From a checkpoint of a small multi-label image tagger: depths [5, 5, 5], 4.9 epochs.
Rows from block 12, named by matrix and row number. Rows with one number belong to one attention dimension. Each number is 128 + 24 x the weight over its row's rms, rounded and kept within 0 to 255. All counts start at 0. Numbers have three digits each. After the name is the row's rms in percent of the matrix's.
# v: window attention value (model.blocks.12.attn.v.weight, 256x256), inputs 172-255
# proj: window attention output (model.blocks.12.attn.proj.weight, 256x256, transposed), outputs 172-255
v.197 083:117118135094115118108139150148169127154115130074145098119154088110144126125116129134107112158139132115122152129122105136130138123180154178150128158157127113118173105124130136126130117070147097138122146125107132099136133132112147142162096100165134152120
proj.197 081:121109132118117100131113116154097121131125124143138134125125154103137128148159149112142107122135097129128118158124153086110100086148107130154143150103151119105124122131116138119131119100159162143154122165118126148148145136116197193136126147142122116112
v.198 107:126157146118122100146147134118133121162114132110130132092085100120146122134130141086134113159144103134129150127096152100164127097143145170106121157141131144124153141116142129120135164135144126128119170134095125128099139126108150164153160107166138118139
proj.198 103:120104124122146083108125115169098127125113143137146114124138151138083104137146131074151095132144088129128142155136133048083120120170140117169158132122148107119126106127102146108160139135145155149175132136125128172164137122106182161107133146114104128098
v.199 091:108132121111122124098152144144165123147120138114132119133162073105139098123107130117135081149137151111123149114117119112113149121140154160148121189141124105135151109123137186131133111089136098105137152108114134102124142169133157133100140095170140174138
proj.199 088:100126105090112116137098129141113123127131136162139169110122138102137153156141126101155106126128164126126091165117164084122100091125117131129141161117131107114126131154129140125093121144135137130145128148133128124120122126108215211099128109141123162121
v.200 094:117143138101118105119154138127156122161123134094135115105131072104148115132119145106126106168141122113122143127106136110142132103168145175128131183155132133118161134115151157134139135103144104124125162128100134112114148129108156158137133099158133139131
proj.200 091:111114120110129092121110125155096127130126141141151136123130153121107119152148132084147100127141106127132133154122153060100107087159123128147152154129156108109130108130103145112141136124156158147167140143134129154153137120105211192120130140143117148112
v.201 116:138143142134114101117140109119123120134127126100122117136104132149134128124139149130127146136117120138123124148121130158141116109179118151098125096148135176091131140089152094114123133117141132158109116146109130142161133080110142152213099154115130088116
proj.201 114:148121165153133116105152109164094125157118119099102086152127142121122097123139119135125121122153081129130166110137087129104158108162143132156121090133157116104130104094097124110178141081163167164156135141121125163181150141131114099169129185123138099100
v.202 096:142152119143135151160128123106097126123126122174117150099090152124116131134147147097157114122134121140127104120105149100152122114064114085101115142099130140156094183131118144147137155179109168132138130131140113166113130137132120127063175129089109116124
proj.202 093:118139115111153142129126137100151124119131146128124139138141103174095123112093104110144120136133167128142131112135131136132146162132149112111122106167108133137129117138146133125126154186091080092110146084142133100113110107127100076095128106119129161162
v.203 096:124141124140103105139149128137161122140103132123133118113134087113136104101124120101138085140142140133134176116108134125130156095164137175136125149127113122140155101114163152107115130102147103129132169126102133094133135158125160153166193103177162132139
proj.203 093:118082120105122117133131119177074131131114149141115132108134152095136153129145131109161106125147106124130123151145124063096117118127122130165151103107115088105125138147116130123120120131150175152173131168125127152154134153090184179114128134129109123110
v.204 092:146113133159112123149106119129118136110133113113127117144114174164116147117150122156112169099120111148137128133144115165134134137150111126112134059141123146122124121115121065113111123129137143155117107149144121138173105088120117126210098161105128084113
proj.204 090:164119166165133137127173108140111125144112102089092079137131128124150114096134130171120142123135086130130159105141081169128150147134131132153118073118124143118123139105127115122155136080134147150131113146105131137151142147148053067179121168114139068124
v.205 113:116121106113146155097139128119128124126141143169116146138150102100131129136108134135143115129117156109123098126146130119117116149075128090138121160109135114126111146144133178149143104147106125105141114114140141121101152159151121113028122116114116165140
proj.205 111:104163100109116143141097151089169130126149140146151162126124103136133141146103113126123128133118191132126108122105165140159122119097120139073122181149115128150131135151151135144084132168115090090096143105155126091090100111130148133097129089137131188153
v.206 088:132124113130134164114118138149112125131117125159104143135150170138102136131127130145153082089115173145136120111136117117128146140088136101125111136111110122160096139139092169157128119134101148125128111122162123154159119158151130113074122118120127170123
proj.206 087:119140145116129158153121120114159124134117105133102151144130099128149146120108112147166124133134203131115082124118140167143125138107127113119099108139095134127128146149174125124068136165097089095078112107119133073095101127139094102117128109118141141158
v.207 114:116117132108140114060142118127132113129141138107118125166141119137135135125111153160121145132108153121122104148153120175133106135169127145125125114148139165071128143099151125134133091095135114145108083135113147116163138089123141142182043149122123126124
proj.207 110:146149173150116124108133112142120129176131106119111112158113129102158118158132108151125127129154133132123149099109114143121140071140131142115099132144170111115127102094097132115147135069171168154125137143141126141159133133145129124168129183127158130101
v.208 103:125109118127146159112107124113107135095145127154128123154133156135117141130126135150122168107120127120120094125149119137101107161079109069132122117100136113129104151146100117146135108153112143122136086118156133147115122108146099093081096152095099122124
proj.208 101:129156119136123157134123141080176132128153115123143144132125101141146125123102116161090153129102167129127126105112126196170139157104128132081105145145115168149128121121144122151113125133095088096087135097145131099090114119147079094127127110131146142159
v.209 092:123093115119133149121102128128126137093143123139133119161157140128129132123128120159117168110113131110113113124160107146082125166107113071145130120122134101145114107146105118143123092123116133112142098110165131132129118117146094093079094142089104143116
proj.209 094:131158111135115163147126147073172125115157114117141146118124104132159137124112134174073154121101162131136118109110131199186128148101119140086112150133121170139128141124156118159104120129099083107086127112135129086087125124140092116147129106148143136164
v.210 112:136127118154123136179092125125138147088127113136159103137145141133122109118138097110103152110155091127128167100126117102092145143112118118152146127108119070185142088163103102120112135134131123106147151113140131118101099143133093092118189125137133120132
proj.210 110:123093087123125143149135155104140130081135135130149146080129138132145147100133159152081159121074111118135126145143114148150111193100115135129149115095097171143125149142140110154110101139081115127133111132129131130087135139118111149119126089140104098162
v.211 086:153127122164115124129125113125114121124130127133101150125126156136118144117143128153155115112102150145137100146134136158169128121136112141106142068138122187104095144103158117110109127127125151163110098167121121140187129116120149157170111143081139109111
proj.211 084:153136174152131146121169107138101130156101111099075082161127116126141127110117105140156125133175117132133151083143096142117159106132137132138105072135122092104131150108132113114140153117160148141122128136107128109151130143151076049172125165124150100121
v.212 087:123112123158125154154078151158143148127126115132114136124164152148093127106145128139134092089135149141135124120107117112129171113142128139134128122140106125158097127125087138119127115092121147137126122139152078159199112148136133132135114110100117133100
proj.212 082:140135186119117151155175093112102123125101081123079116132122113126141131107133116137178123132129142128124110137156116156127121129121114118139103044119086131085121158118162110122102138158117117153124105140081136081108142139127072113172121121133168096165
v.213 088:131152137130113105162149123113144124136107130122144122097091096120144109119131132083132116164160095133130168113094149107139130098136129160121127152119130121135161121127160124114121159141157117121134184125094135102083127145113143153155219111178149105151
proj.213 087:116081098111144097113127130170091129121124167141138129103140155129102130127138132090143106130134093124140139153146123053097124142145137127165162120115128108123128114136098140120155120132134164144182137146138129180157140137094180170094131133117095127109